From a checkpoint of a small image embedding model.
Model: activation quick_gelu, patch size [2, 2], widths [48, 96, 192].
Training: adamw at rate 0.001, batches of 256, held-out accuracy 86%.
Data: trained on flat shapes of many kinds, plain or patterned, on busy backdrops, 45.7 epochs.
Rows from block 5, named by matrix and row number. Rows with one number belong to one channel. Each number is 500 + 40 x the weight over its row's rms, rounded and kept within 0 to 999. All counts start at 0. Numbers have three digits each. After the name is the row's rms in percent of the matrix's.
# convs0: expand pointwise conv (model.blocks.5.convs.0.weight, 384x96x1x1), inputs 48-95
# convs2: project pointwise conv (model.blocks.5.convs.2.weight, 96x384x1x1, transposed), outputs 48-95
convs0.44 088:487476536456474550516502542487510495554554530455487511499527524558532451481545546490523483533461572471563476531513450495451464463452464572526426
convs0.45 107:509514552473480510411514505381500488510519478530500460489470537624482495518508497594554482493508545372502505529488573529470490483489490507493488
convs0.46 104:487429510519441487517488454552489500530476460511513504555487485445495485571510511485478508531493504519464500534457473532511537526488481517492519
convs0.47 104:486527456473497513485505521528463495527517457469508549539504569476508542541518456530513545471583392532525455469483501529531473503449458450500521
convs0.48 104:465493517529471499543477473628477501458538473503449561494545511346549515492480488503470556509523473632527497464468474474448492479506459513501494
convs0.49 095:530430518455564487491552517493498497516447503465572512490476451511457523488516501468513444469445529493473520474603545589574441484494483539413522
convs0.50 091:457547463504554425468494572544529492521546487519455536442544458499489521450444413429454581476508497539442536471499485497444499494516492515483523
convs0.51 105:546520525493432503513510540494536472531498513442470549434565414542435403479537524522537465509403560494503503436519446456526514545504420510470432
convs0.52 098:533475546525553454540538477478504490489526484408491467519532437440463511406476540474432459478497536500536532466550540488508499494553466520443491
convs0.53 089:472538499520487437561478480509488529472539494557368539441527416447494525443469467498477549451551569526504518465487532479511489519505429485452487
convs0.54 095:503512502468553472417509504417547464499535537452529461523513505587534504493495491536505499469550474415517497538505504560443485489466499541545484
convs0.55 097:535467483515475535439540476489490479449538448514546531573512561489563517494515494526496505454513383493451461487471467500548504496510527493530499
convs0.56 090:523519518495476470558494532589505486515540465533400505464580448437505468484513512517465583472520522595519542400430460478470534511474477510521501
convs0.57 091:543602516411530505468541507456522488568514579444509428481538494568511411513562477530490478510477534438439453540497482536448507497491462482562482
convs0.58 092:530509501464500482516521550454531447473530569453518454533541506513533453495558463516510493512494487464556480515487532571463445481407458545495452
convs0.59 096:474505487558493460560485458593477502469481485518478537483550494391543502511471486504484535486500459585475525424441511507463502513527450514519519
convs0.60 100:474513503534493490571474481699458507468524487512471543509551496397518503480490499485471561474530464628542505453454463473500498493515470480492498
convs0.61 097:519515540462502484499467552463551482459534561511465516511506537557447426515534471504516503498486482442533521544497509527535546503457474486505496
convs0.62 098:408528466541579510479433494588492489496506520557478551489547481454456499447460478479501564421519463535498484444468502504497546474528445436517496
convs0.63 100:438537461549586460509467470601478519477517516521482538478636485495537501451495488489482517437527460517535507453497506517477482447528436497512488
convs0.64 100:455507547491509492557473500568512501534516545493474511462588458409431483379516466468479550436463529555547492452521476491514504464524456470470483
convs0.65 107:492482503490422613487485507469578474511495464512512460508467507513519481623531534545526510522453479471491515512460458455504480504462559514533550
convs0.66 101:493616561488460556515442485532431492509493546517503521520524483521456418507516448588558558461523480551530476486436495474519505504485458376480510
convs0.67 106:469519491531459543549507477493501460434463454496470540496494469438493543483496458498449527505526444555527489480489481481541486462499525494498633
convs0.68 098:540533536424526501481519544515555461597449558473499472468524489507463498538559524526496489490510503533476429504511484500487489512478446476555430
convs0.69 093:530558544507538455534432498472475474550520532480464466461555508451502464493543560516442492601535572533551561413507553471493537446507402488507486
convs0.70 100:500533519500414524564396513530482586404485512493497538501503458539522453457495508528526534434471564510432526425452507460486510631545517433507514
convs0.71 098:468480481569507482516455449546515538449506473539425531478511486477495507516460518501520523488492487481483587435454526482478592513542489466533519
convs0.72 097:510525491525472504603433465599458554510476452560413500437529411478462464475486533454525530508499523531545527446485507509536516510555430454492491
convs0.73 103:490549486465538482500521612548526445528529489454485490516562502502573505447484501477472531417502475540508521449511498455494432488463465463568475
convs0.74 093:541519490446581450463550548498569434555477532470530434560510518477537478545490506520478470500480459517463502508569522491483461512473431492510371
convs0.75 102:561484501477521486415564513452503503540453493490525529499481512559471496473514502475551462543496490455430478555541509558513470533488520526451475
convs0.76 106:462572545469495502462453498540505496492567556538502506548507523533575466544483431560532529430542443485495447486453457494432472513484502465635452
convs0.77 090:484549482422545491458462543484537452502532580503542498519554505559468479491533498502457536504476521493501536552473482542465544505431465548557484
convs0.78 101:458541499542505508571463463661439525467523492527458508494565509434566489494479464470443557487539472571588484462473479479500479477513478486502504
convs0.79 106:498559546449533513458534479436494525497541566487560430549523496531566462550508485531463508449505506511534477520493547479470470459466534524502443
convs0.80 104:450538465577525476513464446551484507453532484506469538465531489440555490531475482497490558456535469539486569446439517523447531506527468503509546
convs0.81 101:414469484500484483520509540593513485473530509468502574482530555354565533509487456474439570477545491609455481498483441510448483497510480560506545
convs0.82 099:499456510532461475581522462575487487444466546518469533463525468391566484517501520500458520541469479576478503471488453498492500518503474579530566
convs0.83 095:561443569472490522467526498476534473515507521461524380573463512514509496546540522555518467522496538485478438518560504603463455475483478504527477
convs0.84 105:485505497508449587468475491509537457484518537508484525463520514503516458628516510584542504508453494482512458492471417470501558470508505481598554
convs0.85 094:524488459534494461542482521536494497480479422486500506486502455485431533392487576432506493508502494524483557435520512484587507528567485477453518
convs0.86 095:469515509542536475579448467603497530485476488537420530486556471433511496490463511490474549510531483535496559437470531450495568497536452427517508
convs0.87 112:447539464458499414524451543524505574475486460549465552482493451527481502423408431451510592446537548501470538482471536476486497585494538498474517
convs0.88 103:439531529507533501520443479552512540495504513540486556448563445445510489486432494516520519443465514518440489491508500499508537458531420469501518
convs0.89 101:498621490439533477507439547535491453571550523493505486501557547486522448476492435460472601481598470519488532492432467447421488505445485465507461
convs0.90 100:536501528520474502572501487602446504495495480483443514476527513376497510481518497518495529522528500654514479444482489512499468503527459461478479
convs0.91 100:535575559410469504530471542509557517567512561523462504471498527528419400551549539514496478468433510492441507495489489479509516510488439466490456
convs0.92 106:509491500499460516434493479394504499510470468541497469503459511599463499517498525574574465483447541387494546487519597539514518498503520518477499
convs0.93 105:494538471550555459525466452523474549481511503557419506440523486492479473486501514478508509454517481522501557457476535518504536493539467463464499
convs0.94 103:469526439468601441466522548516510466578560461476496521476528599493510549478448450433446527477584452489471509509541470502484480433494480496500471
convs0.95 101:439491427566486466520468501556503478487509402552430516472504487420486567494401468407420550513527496541530526473480497446477583471518513526519511
convs0.96 099:450558468480576467483480530525523475554512537521563524543521441519491450482475390472498582488520441515482546523472504475429451536428478493508458
convs0.97 101:554455480534590430546526500477449468502543509414553423521529491477475496450530494416433466491459565508592497449568548510561520475534494537426474
convs0.98 098:519557486512489512553471467527479509461529484518466465485545488453512509499531508519450503471544466585558472445478503541483515466528384448532525
convs0.99 110:539555576481542514508492506533497438518533563458522500523551549473479434527528476547450503493508421533470425513513418523542498425482394438504474
convs0.100 103:542492489505500477542508472521460511452442514536495486513545404479491508339473553488516493466476515530503552435524539551549488551562425530455528
convs0.101 101:463549506466544512468487493502467492506587588534543559551545517498526449491531460550461513405551437507492480504470454511494457494492433464543446
convs0.102 104:542436537485546569419580491497468483568499469488601490564456530464462534507562550557554444500493477514448448537534466637504474455512464523473473
convs2.44 072:495530433502485443483471442493468546475505502592483546509472431508504543472441510439489567517526497513485539522447519480528465545511543469485496
convs2.45 120:453510512508421568420442447449482466461583499522466527484493558542474513490496483555519553478563533467521524537453539484523548493511497498482559
convs2.46 122:471556508475489502553471517521536517464528555541426548465549488459487457497481449488456537455525450550526465449456455438547468486468466437543450
convs2.47 160:463507444510496447534487503553504567501484494560490571532510439500504468509438467457507554487471443542457536501464467460472456562479504476519508
convs2.48 082:475540435481499418513499502488513571481513545548471559493523448470473482482440486433481514480517493505464523478477494462517423514493495451516486
convs2.49 063:411496493499452469540467502501544515497488517573488535574497425521481492527445464484560587474483508554476528519451495456437499574463541517539510
convs2.50 080:544529548493451509510472431476451483481459553534486526505490498463386498524580490512563479492522484509561452509488510485579557514521501451497480
convs2.51 087:564467491499566475537575556533491533553461441448532423478495493483569526458524561472448433514497518516509529467580495534477484469503510545469508
convs2.52 075:473531497482496549475473536519555424499500561486503512536543537468531434597543460553507532465473437542511456491427448448497555525446447492597436
convs2.53 060:452456503549485532480481455485408499528467494520474511483462484484434557446474543496505519558496582474546542514477565486512557512562548537443551
convs2.54 071:453570455484515470483458490496535520448592554489467564469565496490532469458532452469469521435528469482480468449441466456526489478463485452576475
convs2.55 057:526464457482491459557519466484490604511445501557510560496490443479512533494443521419508483552475532515490526516531509510486427491494526506443498
convs2.56 060:525503496568441512518441432486418478447517504486425523528502497437461513443517505495465502528561543511582524492475528462548561536548524462488490
convs2.57 065:449542458480482444531457466535455564453455522585474564489496419547460487463475510437456542487483509536470532467413519450527474533495520460510486
convs2.58 057:468517421515455496479448447492427554447551515546522585535476495528523495471471469453489551502525476460491532485441518462500462539472542462483524
convs2.59 089:539510556465475528447469482437499449495496506505509496546456506564419471546560508562565457505487526434530482558509506518498579537487540494507478
convs2.60 062:516526489493476491407464501406516502480536509499478517453468572628449499473495504555506475511511564397524508527514522519509556502508543486502491
convs2.61 083:447481453530455479471453464491490513508495459551509515573457474529475499503459494461569558510521510475460560542456523495473475566485555526487559
convs2.62 097:473537528538458532558445488526534506460510514506422504420552501442564496485483510513436532474532481556527482421470478435530467458495431423530472
convs2.63 119:522554532488449534481440439462464464440514562511450526473516543468419494503538467529491503482557504521553460478472516482554548473512472446531479
convs2.64 104:423526464539503470481440452493494520448592528531445580464522505506550505421462472467438549461544491496484514478441479449526453491515483439510501
convs2.65 118:479548511543463541466456453456464464439518541541444510430516558481472542475514490526440491499567499511536487467483514483612531445525478437481506
convs2.66 055:454503443436579469489525542536582511528536468477552479502514527502521492539464481461538493481466465486434529522525452501467477475440465557521507
convs2.67 179:422567505488466532462440471470532494445611555511440568468566539503506468503499441515478566432534481492516474466428472446527486481478452457534504
convs2.68 107:571533550424484549469506505406497442502491563472500474537496520505429474549564496574553470489483506499570438504497507521487525515475454509543414
convs2.69 088:533509520565467543515482465439462493466519545494435493419518557437500518431513539550428470508567534513584472451491527490596487444559482472502476
convs2.70 098:474473459489490465512494500522515542516458435553533541605490445578516458536447508471587533523425479459456557566500484508451506591468515552479553
convs2.71 108:506487507481593519553564565571525491527528506437511478505557499471583463510526482510486480461448427548493471446518441492482502450485450490536474
convs2.72 125:500415478542513508466535495500460483554469439489556466546454502533506538452495560511549517550486551469503548549529551535448537547526553563450535
convs2.73 107:531457487498532467493524523524488534546437439506556470557443453573511496505498544488549472563447515436490554574543532557448518585522534555474520
convs2.74 053:469523487481426500463469460456450525468530518501476524445480524586445575404473497465471528506554548460459516507464545509536484521521530500474548
convs2.75 085:464529502453441479481422490495515534487540504573493552569505474551498442510481460509570592484509506483448519523414493476446452591451531474513517
convs2.76 124:428544475464489489518447504524557531461573533502474569498554504495530442532458449464488576436507458532480514479413450426508468514456458422542491
convs2.77 053:491532468459467452490472521492530467491531535592469536564490517527447449524500431491531546511526478518524482521450443457440554592456566468565415
convs2.78 094:541555556453467518481444501465504442457484561476453512512517524476404476535576480542533494481502498539550451509504494494526553493479455464532449
convs2.79 121:468498430522499443508489485493516587500470456548499522504468435526516531472435523444492511523494502476425558503474510492505426549514545483474573
convs2.80 085:475470510542488516465471450472466463499501451557509477513448534550470542461487534531520491556507562436530538557515555531509559512530546547450562
convs2.81 080:460498445521505418540493488523491576480462511528461517476523434479507501465430483397460511489505506520472569471499495468540431513503487454479505
convs2.82 093:548539556428504532500492557502534457511472527473506507548509495549448455519587463550537478452457478510558442481510484485494541511457471458533427
convs2.83 064:541559575429465545477513503462538458498478528506524487553497498555463457596533474583533474479465490519527437526502533522446518516460448497539431
convs2.84 097:530453497559487489513498458506428530466438438531486468480439470511463562450463546464481463574518545457513559534548558536542522529556550529395566
convs2.85 053:425490470481494471444441484446548462521556503474519501512484502533511494513496503518528573454522554484447549541434555470440480531489514517504539
convs2.86 105:509476498498611506552572575575516485540483502417512468481541495460566480515524508507478461478443434544468489452534447492502496466485458501528463
convs2.87 087:446482455529446472519458486549488553493474475564469580542495463532467484506422503466529603522490511514496563537427497462467507596509555499480528
convs2.88 111:439503454554501470527467484519486555450544506546440561450529490463540508462440490457435528495528480519470532471462486467559450496505493448493523
convs2.89 055:471456526472498513433566497450500485553502449467536496517487525525506512538465512507547476495457530460453502568529527542503450455520476562486556
convs2.90 069:532442474539526448492539502512484484534446431486537430509470435453531533491504559469495455557467524477383532539533513581463479491534500582482536
convs2.91 090:452479477506445473452452462494479520502495425529528508525454482564482529492438521482543567528520534469475560545470538510471484536496543548458576
convs2.92 099:439501491540439558448434462468477487446574491522463538465476577544477543481474491542490541516562539467512531507455538492537559496513537464460573
convs2.93 140:524435476552506501477511466494435517515472445539526472511428495540480561460488564484507477583503546439497541559538559558500536524562587547423547
convs2.94 079:538504581442480568465505495454511439480476530462483491453498555490439524569508518594529474503502521523531446524523526547517562427500445526497486
convs2.95 114:461433485523511545446518474466483448541545446446536465494462582535531544469493537528517514517527542462513518546527549549455528483510525570470553
convs2.96 068:531520540480457565419506436397442453491550529480515443476480571541458534486536540559519448492554545458540439510510540528546497453533488527497511
convs2.97 066:468498461520573433477528525487465516526560510455508494454522500460561548424466489428386497488538538501512539468515534491557426451514493490465485
convs2.98 125:489510523579435548463454440448435472461526500516455489447486560482440547440497524512470520514576557486562505507471555490545537476555521485487532
convs2.99 089:537486501468453519481489527472541523520459464527527460537435482583473517502518532535612491532474521462491530526506510524434538581471570557518520
convs2.100 107:559479526569477543487499441476408515479454510556485491460427522484455564448498570530459460595566555506543485515500555537540514505563557498449521
convs2.101 069:436533517467495502453490519502512463492601552522523555541544555493537444517501419540457545410548451516543480495443457455516481476431477451543470
convs2.102 103:460554439534512504484465478473496516454590545545440519396537557501550512451463482491400523470577505485527534446447513467547475448517517447506520